Weights of a small encoder-decoder audio transcriber.
Model: 5.13M parameters, encoder arch transformer, encoder norm rmsnorm, encoder moe soft, encoder num experts 4, encoder layers 6, decoder width 128, decoder layers 12, decoder norm layernorm.
Training: normuon at rate 0.0015, 6300 steps, batches of 256.
Data: 26041 training examples, 61.9 epochs.
Rows from block 2 of the text decoder, named by matrix and row number. Rows with one number belong to one neuron. Each number is 500 + 25 x the weight over its row's rms, rounded and kept within 0 to 999. All counts start at 0. Numbers have three digits each. After the name is the row's rms in percent of the matrix's.
# fc1: MLP up (decoder.blocks.2.mlp.fc1.weight, 768x128), inputs 0-127
# fc2: MLP down (decoder.blocks.2.mlp.fc2.weight, 128x768, transposed), outputs 0-127
fc1.668 107:540529478523509501543488498493461559448536520488549481504495477470467561476505468484465491519526499523504473488495474503498485471494449499490516503507492474520502536500485490529495539480519542488519532495482508544521501472489516509502497507510526502497491535502464546443527476485501468542516505501488477480490486526522498475521468503459550487504487534453510526497538527498509497476551
fc1.669 095:500508454499473501484494447556515520461533483530528466526503529508498467510503539524531533554481504549474483492493519501468495491517493473499536486508515504501463537554487515469506476509505486489493474496512485466519487502479508522483534493521476444504506529539517516531548483455501491489523509507481499515497520514542549503485459541503502473471477470473491521446513481513528517525528
fc1.670 101:507534490511492482487532486495507477532485509446527538524497490539515488456496482477505526473513507431456457489525492509525516500485531506480513489475519499518452476537512470547523561499534496508488535515494495498509493544507516494571525486503474516496517513493514518498501534517475494470478478505466499496508457481483548487516460549468462500496495523524514511506473556503515457500504
fc1.671 110:489530456509526515518498485504549495523519503468534529528523455470528543481531471457483474474472517492499485454525454524527518558518490450479519549512486470505504502477462489502489508478526494514489526495503520525509500503485484491502501452443490505506472526500482568501553455527520493505501511501505502483517506498523521502493487471465510488503514465537487460500463486517453495476503
fc1.672 100:491517446511472484515511474538510531478496543488485470470539427504470494511493512488473498480521472510528499524483443521522484505475508483498503541548487533561449481528515469504482507516497475478497488487485520458494518511515517543485486517500522515521490492505525554501498506531517491493488519469506467557496505474523478501489492531496465486503530503461437513505510485497511516557470
fc1.673 099:503493479499489456514496483501500473495493481474481503479530552492488523521455545486493502469516518488475457489500516518472505519483500489492524526475538505489476470492491503483548459573466506466527500499496454478537535455545493481542502497538540512519442521487503537466552491525495494485493454486524466482517469490511537496492517515511469503519509483480492472521520552514475504490485
fc1.674 090:507454451484463483519522558504532497497491449511469551489464478524497475484501521480479455523512507534530484475496535554488499486541513485501502528545544494506478408489477482480521485500479500532492481513512480508502511470512518498495453503512499486516527486490452539495502529460500493489485510483477473494488537502503525526523521481556509505522471492482515494508479537499487536505515
fc1.675 114:464497529502504540504505468464508521489486516493532501524543521518516515502437452504519504503456523478520552529525512474490550466548533478476499496484502529492536502470480513421523485529526484510482520544480525517524510488486473505471515507497505527451515510499472484516496485485477466515476471518512473529471471479456455486493501449458481504501516514514492505504488519501528523508530
fc1.676 088:508522472516456483543546494498478470521528517465505528487494481489499473486508552486472474554507487506530512507491546485531518519528511474532507538530518455530490499489481524501528489484498511476493493540497516456538512506494525495478484494481506534488533553504516488506490450519510527494474506495493528485523450462539479505500500552493511477466554528511532529508492447489504471545489
fc1.677 102:535526488509517535500495560504501516458494490495507506510452478505520469523480507467517552533463498487456513512519441527460479538514497510491539540516463469498544499478503511518457487471462481494471507497491485528498457455524535517531514492474490465451463511511522525490461519493515481500492502516492476548486522490493534455496492500504506491496509529487427501499492492505504515513467
fc1.678 091:479500477456499515510508486519490494450523503538486464511505475475448476485545539477534459528481466449506500485507487478526499474462520561496483467483478489473544506500532464522517498508518486538486516510498462484476505512519505518558504500474530473553500502497449505490554505497485548529483509510508483503508463523500501558473506484509504490499469516497476502516520501477545530530509
fc1.679 089:525506462505534529468510499503498540474478480500509460532475486533512483519524495540497477484503503474538530508530500470474451504517489522491445471517501461523493467503520528502523497457476477508480482480509502498448480476483491511560542521498480518495516519475448466517502520502478531489449484478524544507467493553498462509510524504473471505469524526518466475528512508474532522493537
fc1.680 099:490481470506514525430499468469505497446556480542507488510484524466520492542464486470485499498556498534486492529517527497526562490458481529476498503491460511544445502483491493517491519501537520511467482485488520555502507475490487511498473517492513469509483518496511515480508533484508487506497449504519504481507437480486506473482549506507512494510493532471544495505480526488542480479491
fc1.681 098:552513498484501490524538519443543491471506476537477489484487503502509539475478481519522490483535464523484481514496526475489518497525485492482487473506477513536541503500480475551511485483472491483497503460537462484489464496514484476490490502483514568509501487516478533502440469478502464490480448489536492472510515513552519502523528488517504518537529507482536503445536472477471526491468
fc1.682 094:501496437528524480498510500499531517524523480495489513537466453528499535465505503532490518509542520497529461499478530532500486478497481467534515553486509498482509491510501481528516523454518498469475487526500501471520470496499498519474503513521476524501453513503442483496529547476478533444482482511519496496487524534474527494445492512492445456525523551528491489476544489504482516496515
fc1.683 098:495473521480516502511506500475533457525502499513505522450451467544477487476493496441486493474506499474478494491514522527493506533519507515493513507448537501466513489529497541484505540497526516520482494530495543498481495503540494555498511493487512509526479479471507486459472494505515487464485537504489495493513538491497538524446522482486521557443517521431484516489533471514485466491542
fc1.684 101:529543498481479519514510546495541500487531476516466463494496525523504503444460492477496506502525552526459509530520490469475484485517488512509467527539503506525526497501534475482503492488499500504489462476545494506489475492497464536501512546522507486498478504505541474479519501468522496541450486506561539490509460510503442513495514480493510474463482541490535556492485488508500490445491
fc1.685 100:455464496527528498510557560531563517471477499504500495515513489524501489487522514494473479484507473494522504512505475481523482498518513524532516488549509473483488496489502467524497483469514494485490507509498470472522499515523499543545479448509482554443538473496489505502528478526445506454507555477538482491492510501512497499481475451510535475530472514529498502490495475447497480493531
fc1.686 098:505551519518509495460512525543517465506482528511467470485524515530478484525502546459486535483495531526516499508505508470508507502507542553522543481516493486491470495474527463498497476501492521497529498506532508487525466498512527499490553493511476471515490493480498485501496478529505504475449530501495527499498497515506543508435444483469537499539534536483499517489501497500432499507569
fc1.687 106:490515483476524526508531539500474492512528514498492491503490460486497531486534524508465531498489452479455473466467473478582523484529484521510522479509465477511524490494532502488535537509519541518492484506469489513503509489508513487518518555509473472494552501475517465525509464509493479500474453515500485478478462479506476461456443476485509490515503517505540495477523553490515540499524
fc1.688 101:458483483463475524492538482479537531463529477529473501472511509535519513566516495486514483472522517531495474505499511524499513490526503480479493491469501480498501520525521480452506492536530494492514462545488473483509492498508479469516486502521451473497545528489563540506441462456487531489511496493506477521501458554499471489486474469459484473539481462511502498512515475471516518509497
fc1.689 108:483454487467493503489505463495477458458498503506493495534517502535512546451477536498495517521501490512492450458535494519496490497486519500532519532548497503514510490469504504525520500485491484497476522511488555518527553542503505474479555529443521463531470484511513495518544540513503511507490496482478485510502490450547516510516440500503480472483499509478538515532465456492530511505497
fc1.690 103:490478551433493497557551495515497486508518535476492488510482487498503472514501477503491504532497453495483460443491471463529476487509464549494493549480508520550505503485467472514531543512511553529481514504520514501502500455502521510487480518505511466522478502483467505521486494477472449518526477524487498523537515476454456482492471483503492521514488501521494525519474502511488554496478
fc1.691 104:510468471526451503485494493507543535493469514476464512510499471524471525502497508454509531479529534481461470463493523491482510524510513478484544491502532507455485516489471486526484495481498541504502509524493484496510484494463474531484495459459512462510507524511481549495472474463517457513540521584521469499501510444508520511468503492529507477455492492461492494536514508507542501526499
fc1.692 106:439551518522485503496524474554504533519482458513521503521495500482480481489515533511529491503523503461418458490508533463504487504476510527459483484476512540516538482497461467480482470484514524495503486505476552502525480507536499528540463494519471529507484482494515529505501522516436500499534527504534513483558490509497529513494464489525518500487528461521523493484498513486498481521497
fc1.693 107:456492525508485499578474504472543523496485487515468554498476506544500515458494484512515515511524499499474464454473486498531511548522512501512522487484506520490476496525475512483474508513490494485545512540521532483516483550456509477477503481477496520492488493476526501536437558504529466507475528517491503504474506479492543468486538475468527474494506520466508478469508463510514488532520
fc1.694 105:508478516497469491534484490501489517463469512481541453515493470521485511448537503462490516506528513502494504517478513469495510492453467562494517499498492536515499468524530496500508497475531459484513515498479503506468482543506500503466494472498518458508481468471504483484461521535504484486530513553505491504524471464536456484512471510503479484504486493454467469494452535563509515565504
fc1.695 102:496501476494500501468475530537548474468535520512509443525524468496487474514482534500483491536485472465472486501491490531495494485509503543501528514501501481501538467509527507458467500526509532555493502494511501490473465450503545489482500514474452486521507473477488529518522488465442507542501475504504509533503525439463528513503473469488532478482510504489488525530513468472538551491502
fc1.696 096:482471489537497520511504491503520548485479534506477504516496544499522513562479489522472482531518534517471455486506494457535498519475479502531470509535490495518505514476504467547531497466533473481466480484503453475504494504551503494465483480479467531471545466513531517537505503488490469441517500500459486493482495535495493535470488473491519492541505517551476509506491496548514485460494
fc1.697 103:490520461511467459528476551451516496527479453505547533459532487522507490488466485536554491476555491488447505495489530483525475456490469491529469469509506485524499482516525501534475471472540483519514494548523464541538495475476472533500498516488498494494512510460542508516498472462519521515511493526494489510493485498475513513469513512532512504472508518473487517477472475492532482524486
fc1.698 089:482479482552515485453523491498532479517524496526499486506504517461476514498517486510478509500442509529523444508503557474485524533521492491517532497522498535509497556515517466499505518444507510514504530503519530468528498531496493481479483516519526449498492478472557467504545522481498536495475543524492499498460524504510549511522465451474478492482490489497525527459487525535503482514519
fc1.699 104:534497513511451510529467448464508446503518526540549494513493512497520455509489540501509482519467511500495498475508475457501529523507546511504507537455484511480501505542528498548519471488504508453501532474489524522527507486514475489504518479471506484507522509531535483512515524482470535558485490503480486521500488470507513505532465541477497518481493529549514529498457479437487504529511
fc1.700 101:516501505487481552471525485492503519471466490503513514468508488451525509525516507528531492476479504497487477527491517535526464504506547493477452469502520469490502499527519531513477528567541514501498474508484526489551538505521506495471496468489504495512493474535515542511490484518500544461497510486500497484474498558486477459528517496445484470518548460460479501509439528475498496511525
fc1.701 102:453506469477509500500535503487515521491498479499514522558492475512473490495494496492498473520466556465474520516503444514504490519510506525423494511501550514506546486529536488509482525481482506477498482492527506483466551513479470498472490457534539492548490520564510508511470552510478469497484531505504462526510476494496475486497525494491513556508513551493501469501483482499530504517476
fc1.702 096:507515510493519457475471457486503521505506476487543529523512497503505494517476525496441519521502504521497478524511540482500533524489510531473545500493515523495490508522527443404492504506500514529487543526528446517468517498522497453520480507507479487522483517491505473503508526508454506474514515507478522502521499487539465480486492548533521532468531525463513531497487512502542550505477
fc1.703 101:532557515504525506476478517480517519494452466505494487526513544499460508504501491497524508472515452481465520521515474517477526514479531495489527476484516526464491534508485472501514490477512481534520545508497482493503479485553511520496490510499510501489495456456580487521484500507490485503481515473507510514496517516511550464470472547518450517527517535486541511437501475555517472499491
fc1.704 111:468520464494507531534509518518513496508551536497502520488534540468494465516513488511502474498485487493506540480488486517515521513506483539464490454442497483488478479521505479516536532510559482457531497515499479535515512492486593516483501498487518495507490502448543540487450487456488524509474473483539502508520484507510532527519457500486474501531498507501505480495472537541491512478510
fc1.705 091:517497471530513562481471508517503496502491516516498520508523552524487473503483435475470518499508509499497524500468479526466468474511496506514576492514479487495494492514492496494518447502556497473486505488488459506476473470484480485492540511521479450498499502485504529485482530512536437530494457494512501533512497450470488542515475490515533520506499497553504531551520503473522481508532
fc1.706 112:562528487548512492517516454459502509508487521472516503500521526533479518459481484497483462476492520540498512527464501522527474494531493516497511493522511520530507509509527533501505523495529448483477490470487519470474495529483566488509487497552485502478463537552493526515515508523476466484486438482523541511485460492441527512514516473516484487499513501461479534523524537506506509511496
fc1.707 099:527510492566490490518531533453510498450519504487504499551509477490514498586498487506498518516504469472526492508539515503423511481487502497533491536483507515560462503468497490501509513501479489487511503499520518534489462466524518503455473558473496466491489527516528493488514497494549516488438511505503501469485498468536485518491483496514509523516503491477491507499468542504515484514468
fc1.708 092:464512504508517515499501442523494490475481524480518519513500530481521442483470510477425477478472464516508496500447462508488486521530539499499498492510524489462536460506529481488503518475499503490510508534519496526499477519517496509495462477483484549490486435531515494505497480454487494474478435451545540476540476475540493492518498519532485520515498536512503516482529501481505510500522
fc1.709 099:456492477463502482508441488489484488496483499544522461479499513548506534500514509511503521532484534496534468497519476456513476457508495492509454509541503512528515482497525499485486529540498513508508490482523476536517481481512477507541497517508490514539455463483543486521521478475520528479494484468499536482484554527491505470496433501489549491488517510494526513546485562521501544493508
fc1.710 088:535512516472543486507511491501519537485543458473532514508484484496517515525479521486534497521469502517489536483458503473474504480503517589537527496547515505497469479555494490504475481525472473497473506509479502510513459470510502513508506476483484523505477542491466505487488499461520509519473536496487503533515504498525527527480481465469561490506510469466483471504446466452524500483527
fc1.711 088:556475513518465490459481511501458479476487537499518506473529502489548519510485495479505496511508533502497528534468498495518485552501519504505482494520516457488551519505516480569526500483567525459493513478502489483500504519522489516462485477483488561490458497524547509509496478490495512448524488484537491478478515491477494490493488506467498503476542487458500492507552537455499503461479
fc1.712 100:470515546483508528480516496472529496499534493521542458485530490497498520519487494523520470512477478502496495470488497493432470520541503511471507491505470506510465506486503504546431505526564553502481501518459491501562516491513502512464480474523439489519492523505534535522494489489483516498506517506525559498488509507481468536527489541491552471505478491509476498492512510485516492497546
fc1.713 113:528531533470499482465523509472525473454510493502501526516468526536491525509496528466545450497441485487523506470477447522503492519479508516491509515506489476480514478540492531525490511516455486494496444526470531545504511487477546500515486514518517470539499497491517513501500455520508488489503472457487469459518510525504528460534492513506477474472508463529538507465501509539509545510534
fc1.714 090:475484499509483493546447511485472485468487503493540498509521501528524517514485518432464548498492524483495521532485516460524457508477489517541515520460451522479527466467502507490539530496551488533513495478519482492486520500494555521502522467513514464526495466474535482485484517469495499506525486540536481498490510501512479503529477528504514469508534500477450484493478511475457541507543
fc1.715 086:505517483539474497499504490486538507487477525479519470525507497509525525509477528512515461543457529508476495516477510533486510504490483472510538527516518519513484518526486528530526477516502490489471445514528471564492451488529497527464504432533491507531467528494507515491459524489508503473506479523502486517548510449523523517517492498469500488486445478489485497491587490511518522500475
fc1.716 079:490506490507542498495516519512458483486481502473469497520466493562476514506502524506525498488474492510495487489546491509505505488494541477537485442467484483484546479535501545483515497482446495501501460552530514526475528520546506529565494465476479530512462524481505530496438487531508491492478505499485505497487524505513518496483534496507547480476499494509487474438563499510506508513508
fc1.717 108:546443523528510495513495490459509492460495473501489539515528502535501502512506524518518484509442493498526489503466537526498501498529467479510518506518472533471501528551516460451488507452489544499494478483534519465525473497488508478460486492495498422556461500475501483532531515511521490473517529486500505448479511499473509524476488498493500489520501508491512511551459529482511469477505
fc1.718 100:523499486495505557453519460492535511506434514482469504550517471501482553515502483498510503472498529521444457519521493490520520525490502469482478486501531508486510539483487544488463495482485510518501512551494489481503503461481520563503493453510519476507531514473477514498503510494481463486492541501505524545556471513462505485480506491530522514506520487486529523543506508447480484519510
fc1.719 097:513475487482495527504501447489542451517501466497509503477461518501510501514518480474513439479490446485538542498488521529454473532435515493515465492522509552500519508529546459539459466493494502486484510479508502542486508511526483492495520537508487478538494525542473472499512495495465497503461479518512580502490534499518516489528492514463497491507512522504482519516502478475512509508509
fc2.668 087:489536422491475507509484473534510492476491497509519528503486474523499515519498507470489536534504529513525524484485496468503545555523531490516509511534533483533521546463573449500471517497443501502493497504475532509528488504464477518518494482484513495509474495503502523531507482492478489486516482485511494510467524502486523447545454475521513495483516457481513476472493497518479488524438
fc2.669 081:541468527475481549532522506486510551513462466505465536456549472470463482534495483525523508477501490484483514543479497482476479528485511527470493498528451473482541501467469464463499535520484516503520543565533518482473494523528460480497517492516511530532486488524489506510505507504548490502441531493507492521493512459505490478501503482517510483487480483501492486537498542472493501487516
fc2.670 086:487484499500505504522485519480525537498521520484550493537497501465493498504515491532484497535487518495516497511483484509472495491505450480500475532546503514490541524456516469485483504494499513496523504554525533489518517455499479469496502495535478537493525497521537461523468506487471492535555451452436486534476495515489551497519547482511505441497484509466488468493504530518475458467479
fc2.671 087:500504507468490534463499501517494535521520481509477563472493460481534539469505516511477492496506511490512516487496484531499524580515524509520496500520531494484485516446485483525503489497504534522489456518479483474483477485520431538510479512514489492523410474480491524503528472511497480519476512472450508488501524467534482526492538495490509511534520498489492519463511489559489508479504
fc2.672 109:470475507519494468495517473491476467515489496506509540507471529480467540518539476521445525481487484446501489488469482456536511509496524550513479470503445498477530476480498455511541469540516471494483473513461514570519487530515490484523505524524527508499511482499501511509487482496482505554485489487489545485512515503515527534547507490484492533508507463510506501495567493534490467503480
fc2.673 094:511503426462475514487527495498518504558552497521499498452511522547484476474505490503471533503486573470488502543494476470488493501508456529495497514484490501484498514492473495495441530490502496527486494499519507478461451543482522513512506495541463524531506493520489492535465527510498507519513486510531466506509501507494490491547535475498531516500513488505465444477477525508448512530516
fc2.674 104:515484508469484464514540514485499501480522525477504505498506470508531596495509460477474506507508503464484520500497463528518480485520507551471502464505461502497499528506481492511500478516509483510540473455496487471523497524499507456501520503549473518480534503476530532473488471515481516537427521545467498505527485510537518473486482496452508492534453482512510508493520488497497502544544
fc2.675 106:505539484514515485490482491558483454482524495493498458510505508511471441489500524502482514508493497563517486489507480522527507513520496524524549528516517489501464543503503500494478489507455520550472516487483489516524478454504473518479494509451537441484509512491481488471506504529530534540481521464520475513524541534524455486523518494510515513495476475472482502505482452495474541494444
fc2.676 082:493498500536554493487475466465490528509459508487487495480477552470513530487523478460541478417487502505511510478454493513483495538494514539528491499470517501477505490515497501502507511496492513519509537458475481530532507506513533530537501540487489480490507463483495464487456482488534509517506544515542532510472491499518501502488499514535495542510415480495490508512463528487505539487521
fc2.677 092:507504484518466480471481549507451498554490518502446517522460521510524501494513521560479488501530492527473486491509494483515484490468476514476511458518533492485503502531517485500516532522508505468486469455461511531521481525502528507472434496508474487530452491507528533530469510447530493503459506512509534476518484517489501470491507515519512536545523477536479488481536510531469494454505
fc2.678 073:543505502547443474488511513503455510549476502433512505492499500513533480479495496516483516527535512488493484477546458474486494533520498487536494487530529542463495502503523497461474500460490499525464489504481533494553507502539504512509467507498495463489519511483470491442496529477530503521487497503473532502526500499569508457506449496498485491543515521494521460513482505508486480485537
fc2.679 111:493505493478475492472531487510518459488493492477472448454493521509493545540522509531470501498478485511550487540524493482524515510482484467548543512477520505442503504464505468539492517525514481522510457528521493499478491545475532465508533480465506510519516527550510499503486475523489489485493460516508478532500488465457546493464476551530490470466510527470515520519515488503491518531478
fc2.680 071:506475416529516504522478496500520530506545499540455484451490497523499428488486515507486498525495531472489520515495517486499484511490461496532532491512524469498514503500553469498481489522517493526497521556437501484506469518493513490535496514501533509495455495497496506510531532511547513504494505477534510497503491533448490487526456494531511512450512458502471474500504524499450519483495
fc2.681 104:532457490517491444483549497507473505451515481493478471482484452519504500456523519519469550477517528478516525504473526493449527511521501546487489494513518472501504496510506513473488475489489490500517494560524478487476492551522484508494535537511515517475500499490470479483475502477450504504530453479505539525526515542495520491474518517489509483500516467486531522564481532492495462466537
fc2.682 107:492518519522513469469499513498496475508557478473466507498443462486518562500506485475470514511476503492499546492526454518508490539524491541510454482500450505535536495496505516513497486501515515514501527517512477502481485484521514491495510476501537497453523461498539526479481474515482467508516501531495492521524488497459493499538485529523484498500520482485525511543435475474447540495563
fc2.683 095:475510463496517465498490488523495548481551515475511492533491476445534523526532524527503510513459498490474474521477492526508493509475466526507480479523530503531486521511491512541504487507485490492454517489483473479459464543492471517486506538469464512496520470467515537474519468521529518550533513505511507512494495489512479523526444501523504467484466525497497465417522536519496522492509
fc2.684 079:466479520521531466550474550526514503495524552527530503485513499513502484505499513463505510509482460476496555478484509547507483564503526526483500489533515479487511491516469470525511496479503485529499505512504503474478530448495489448474515430440496484499516486455472484501508513457518528514524495509483506535517527452455517518486468514489504535513528478505475508502501503461516519483515
fc2.685 097:493492490495515504508493548478497483498541531494498451529501469499492548472477453484510455482456493491519530517482551507528496526470507508454530543510492548534501510516499526466464514474520449489504520454533496459456513495443487511475482504483465530491519532490494510482477478512528529531504459506507463462502503495517527510533531547496490534505528497479492523479481528515491513508475
fc2.686 128:483496522502504522461470549480502455496535506488491468522476510503430481502502512500559474520504458509509517520502575536511495547520457495499499484542496546508552446471485503515500486479502501495521518528506494524495489498505487493491494491492537487555510494516456485483490509506515481479539492481508486464458497512465511506511526562494499481515513468519509496495457490525446499502466
fc2.687 084:470446495504470489482487543506508540505466474540512515467497489480469479526470495489519550477488540496501509538497480486510481498483521473511512497530539532505512480513525471503502512447492528463499542528502520553534515433507506503497499480500527534500485495473511500498491504475525468470533532482461542463484524512464510538528479469542511522507527509478493500450483515516501456465478
fc2.688 117:504509523475482510487504520524496489518514446505522502495505487511468524554502550448479502498475495507538542504551513532462518467449495481496540529491495514511526481486477492504510473460453473486529503527526526501523480525469494474481469465536469531511425488510494506485498560511482491494514487519536537506549535539488501491461493498487490474490507501490473483496484529458483483510501
fc2.689 087:496519501493511528522451503512507535522486519518516491480509530548481476514510516519492469504504497490510522509528480509514495454492492531463506431529466480493498499453490511522529588500505496549506452518510489488516475471496488484502481491472475514496505480525506422506482495486536467492526521480556494508500495491485487486458501533503488502499466556538469539496522453524497518489508
fc2.690 132:477477466476470481459507507490461554528494503501522505507513512481464526520456467466491524483490542541533497505549471454502490518494532474489530485504499456453508538503526479530520484531482521493531517508529507533502512445467538476540518486484503532485491475525529504519493489500492498452484525463560480468472491512488482497496518497501529522538484500510460510460526534512491523485502
fc2.691 085:482500499509523518481470509481485520463533501512454487522477502491469468537517489537482523483495514511506560514566490506508488546482505534492464498550497505482503480494494494495510501507487481529493529508506498485462499530530496527540467546476476493471531464487468550503470499490525480443495489488437539481439488542482461537470510519519487514521487492517467491493501512513494523459517
fc2.692 083:483497537482474499488529492454484492467467480504483491484522502479472533516514541484494492509460473506494512520512548469539480486462500488468528530551523477463515498449478507462467501489569517509525546482500520505455502505522504503541514493507463509537497488475499480494471521563487514513514485514457491539521504505494484533481567507491525469476527514466462476521519493497513510504495
fc2.693 133:517492478499529495533524492526501482538540490527490494487490469477529454542489466523447506529507485477529528524489476527482483490485543517522505512464526500486517499508494492504470451469490490482453499443560459493491479525478493529525500566500457541483535493495480521458524516482501514489513525488454463486523506521502505523536510494532478478512501499505472508513513519517532460458517
fc2.694 127:499515527492514489499543484455518516526510520485463547511497517497510512515480504464488501478492516515507452509482467450473482495532546471504483473468495515453505513505502486500494480495454444513479492551505508525493456504463534468519514490492533493511523520558495507490490493505572469463507479476508539508433542481489493524525503466496536495482508490536516516504559496488505503492523
fc2.695 093:508508489541491501531508504412502511498482455459488504494541535461494515509446489452497516487548537485508522491483470533539486537495480466505504486502491515473472481506501517480533464480488540473502505500499531471565502522465478507486475495504524493510494495525522491494482486472498496471493567522499506504485505525507543503509548487517489481539488488531483523507514475540476511495444
fc2.696 081:534433494546480483504477534470496518487477519501523488486519506505480480528488551502478521492517522454499482514537520534499507523474493481475494527559518531541502479507532503497517487500497507442477532491472507544490517512502522508498451497490484504443448536505498470486506511455542528544494471484498466485473485484483484510514502504486488480445505511500473517553484551503511502531503
fc2.697 088:498501491463500458538481454496506484520485518549512492502520508533466490493479515489504440499501516533515538499485509478542481518521490536536508452512471501514515536505502508504519496471520536473481483463533510455477485461507513505493527480506475478469506529484512502530473467517538499481467491492477456548465490482528497509475487504484483474538527527457532571480510482488521547539503
fc2.698 052:503530535529533533515496522513481491480482492480537473495505503512504552516517543510516512516499486494488485465516497535505519476504497524520478520521502454501492475486438482511484553488506522504511441550488505451514463484461488495516497501469528456497528483496478461530554482522547492522483449449492468501503451500475495505477500517510506519479520563495481473505487476508516535511524
fc2.699 108:450487433480498509509505522475479510491487489503502505444556569529507531504499525571477449509510502529520453493488528499512507486508481553480448490475502502440487502496500502489456519489490481506467489492521508501500521472523544518483474500522516503524521488481482524482470485484479486495516533459519532491494550482547490466504514499503510514479502527491505473484504513552514514506513
fc2.700 100:451486500517517523493514491503540525507471511498564495498517484513504502484501501504493515492519547508505487491489506518480457523441489510510554525490508540513512497503514484503506494490429435489504477535495498519511492505516504520450522510520503487580479503473481507521520519536490544442491458468511497515477470496445518499471515452514524490503448484511477494545495499468489504516503
fc2.701 112:496507475500508513498502538487470531478502549466487507489525495500495526465557532500518530517528527467475545497519524471525469511488540488479492482512520503525517509510479482460517498491482458457474466527538473518500442477519470495505542476550504492511526472498478493524512484500522496492501492494533491516483481510502505518490492507422480490515481451527441504496538523523454498549524
fc2.702 087:508472508504460487486516527488520480483477485541495518512509497487530500492521474498501489476517476546489488466511512478500528518515477434532481469523463464487512519465502507554497513528505486500507487504523503528506525508509488553533567503539532489445495526485476517469475449476496461517489472519476544504514522493480530508484509497483554431488503495535507508512461515469469479511529
fc2.703 080:500489498520485522561547528471515506521489473502459521522498491488515509496487498480475506522465491514497519525528501440449491445495482528529515479540505531472471493506494489497496487529472575485481484459498502478471501496505467526503492538494507462504518475515503461465452521525545475523496520468518480532518486529511473472473509498506483514502523550482500500513475564482467530488518
fc2.704 080:489462475524502505482512508469536522489452502494540481466489501471542494506494534504473461481475521499555475507520540574482533488528522504522525508501480521510498513485499523488478438510494509521528486504478548502510513509477463498555539488470482461487499503492486501508522496445480517483467470459483556516447489469481501464502530509527524495498548504500515515484530484481485508506508
fc2.705 077:490492490501491497481528474504462494436471477488498563497513489502465492522514518537481449493531514494462525461506477502523507480492478518476489527501531507461480531513499505480554491485519519520513519498528530482491485527467503512476473481446487531478540508483476485538522529479486548508468509538534527472523438513501529503485535513531476497442492535515499495486511482478509472487546
fc2.706 120:458494482489485529562530466495515511515516479476551529480482515509484511527505504547524528500515517499513497527516485507528517464505512454486499442481502501487453522484503471527534484522461520477511512502476517513488538448479488559482508506537538469510450482516477519496520520491522483464493470485533536516495480487499469492490513478498468471535558516508487505493505515447491496497446
fc2.707 084:499501476522504513477506496482505561509516473503510505477455534511484528481545493530521452529486529493539528482437496524461540544534510475523522494468501471513466511493509481501523497485528484526534488502516474461554503537441516500513546499472484485504472484505472515491485545482472489496484505480522456548483519480459534493496475526461475514488509521495511483479471506531515480505481
fc2.708 121:529484509492510496520502524449453494473518502519515505525513498535541543500502496453556485503513516472470528517537535486499498511467523499453486493483465514517469489517488542503469470476503524497498517521507553470470523461491508526490524506482482507495525533497517559480442468500506498467511519501465500506512445488524519470485493488480458518515492465447525517515479548505502536473478
fc2.709 089:488528547452503509502503493513501447515489502505504561510452501490522537548462485493527492523498477537500531532470487539473493495526532495505497515484528500474489491517494465490481489543523515504504489463507487483504524441539492490497550496474532503495542479551511512500482482536441448466479479495474467519470496477495481528531544516478498467467505510485500501546490505525502486517479
fc2.710 070:501496486499533504498501471455511488491463452526494491490534500544504494501503526491519506504538484510498448467502483490533476485514497487504474502502474533448523504492478534468503513497533493462504469480526498534508490517476513494516537536474492516501495502493472514469495517498492518476471455499431554488522510502458532495479488522473521527477511510485598467513525511511538557522523
fc2.711 102:440512485496516529489485506517496521472534512474553502506521467515523449520512525489496492480508543506481499523479523477476468522484512493457512535513537503490477464480554529472499498509521457496534494490509510516510520484515503519471499526528533497514518496517436461523470452489490450521478454505505543497513494513476557499477494488502496455527476492488512474567505514519473480471511
fc2.712 070:506512496486509535496534488479488534507458447540500499514499530518448528540493514498495532464513517493470497544504466535491496498464451464476496516533518539483496531533543500490479500509468548470533460516528492472537498471506487485465469488529509498510485554520457497495479511501460518477463490489511519487503495535477533472527499484524505467493505516470480476527447526499536497505529
fc2.713 113:491515514546456479490506515472484492554476514492470498463514473510465458495507473514451495512521486508465486472488512484517481501509546502524485506544522481526501510535481506466520503523513471555531492474470490496538450539492456497491509489528475563544500520509545551494473530521489445508508466476489462512518507521523465515474514468487505473542502532500503484499501475504501518510495
fc2.714 103:455506513484474530478500487516542499465485518501519524520466486492542527487529463498534457539536474521509483482482523499447492480521511423510481497503546538484507506490528490505484467494505536481459499505492488521480469488528519465515476508475520526507503531564489519520483499473479533491473515478471505545439536496481512519498531495498497496503469503543518545487496528471514470485491
fc2.715 074:494506503511508528517524535493493498466527525535455502491492494537522494510525472462493473472543481455512511434478507482497511490511532471510496546510546503488522481506493543479449521510492490493559526493543481457527511532501472508501495500471537493518475485497473490464514472483494485496483494513468458489465477576532520538483523472507478526503517482510511493488473516554490471474507
fc2.716 083:470507491459499507514481498510547477491533460521531455511461495467541489488528497470462510528490474495515495511473509499487534525498498511486480540522503487503477497476544500483431512538547503527472484503475474506531499470489532501467522518454489482531488474471526487466553550507543491489531502498535482455527509536488472469496515507509485516474488480526521488520479450528481490492531
fc2.717 092:461534496516473508472481520521515484493486504565495480482501475479475508501478456505488491523495478517472506523472542492479520555529460467518501486463496457512506473472477503494543495504502503520470538522494473485513436516452498531511497505544538493522503465510523508538505500491501458481488503517517508512514487528511494473486514461543526515525534551520470531541491480473479445530519
fc2.718 120:493463522455515524530466496536467486475505461504480489520470463536483524517511515484481495535491526505483521484587500491494479503480495506490496485531543480543494519500499529497502493497494438493496497489530529505508541500513488540525472475495503520469547476523502513531498474531473509490535541475503519510477500508493492554469467484515492437528502534487480498485458538453510477487480
fc2.719 101:493483504458491519489515494498488511523496523525492469525504451558477527514492516546497488459499500482529447500488493486530481543486521531492524488510495546495478463498467522507467534495471511545512481476489487459503488487521485497537537519527530503512501491529498537468529461477487503498502494513476516476505506499450526544552536488548460427453502471475512478502526495504482500499513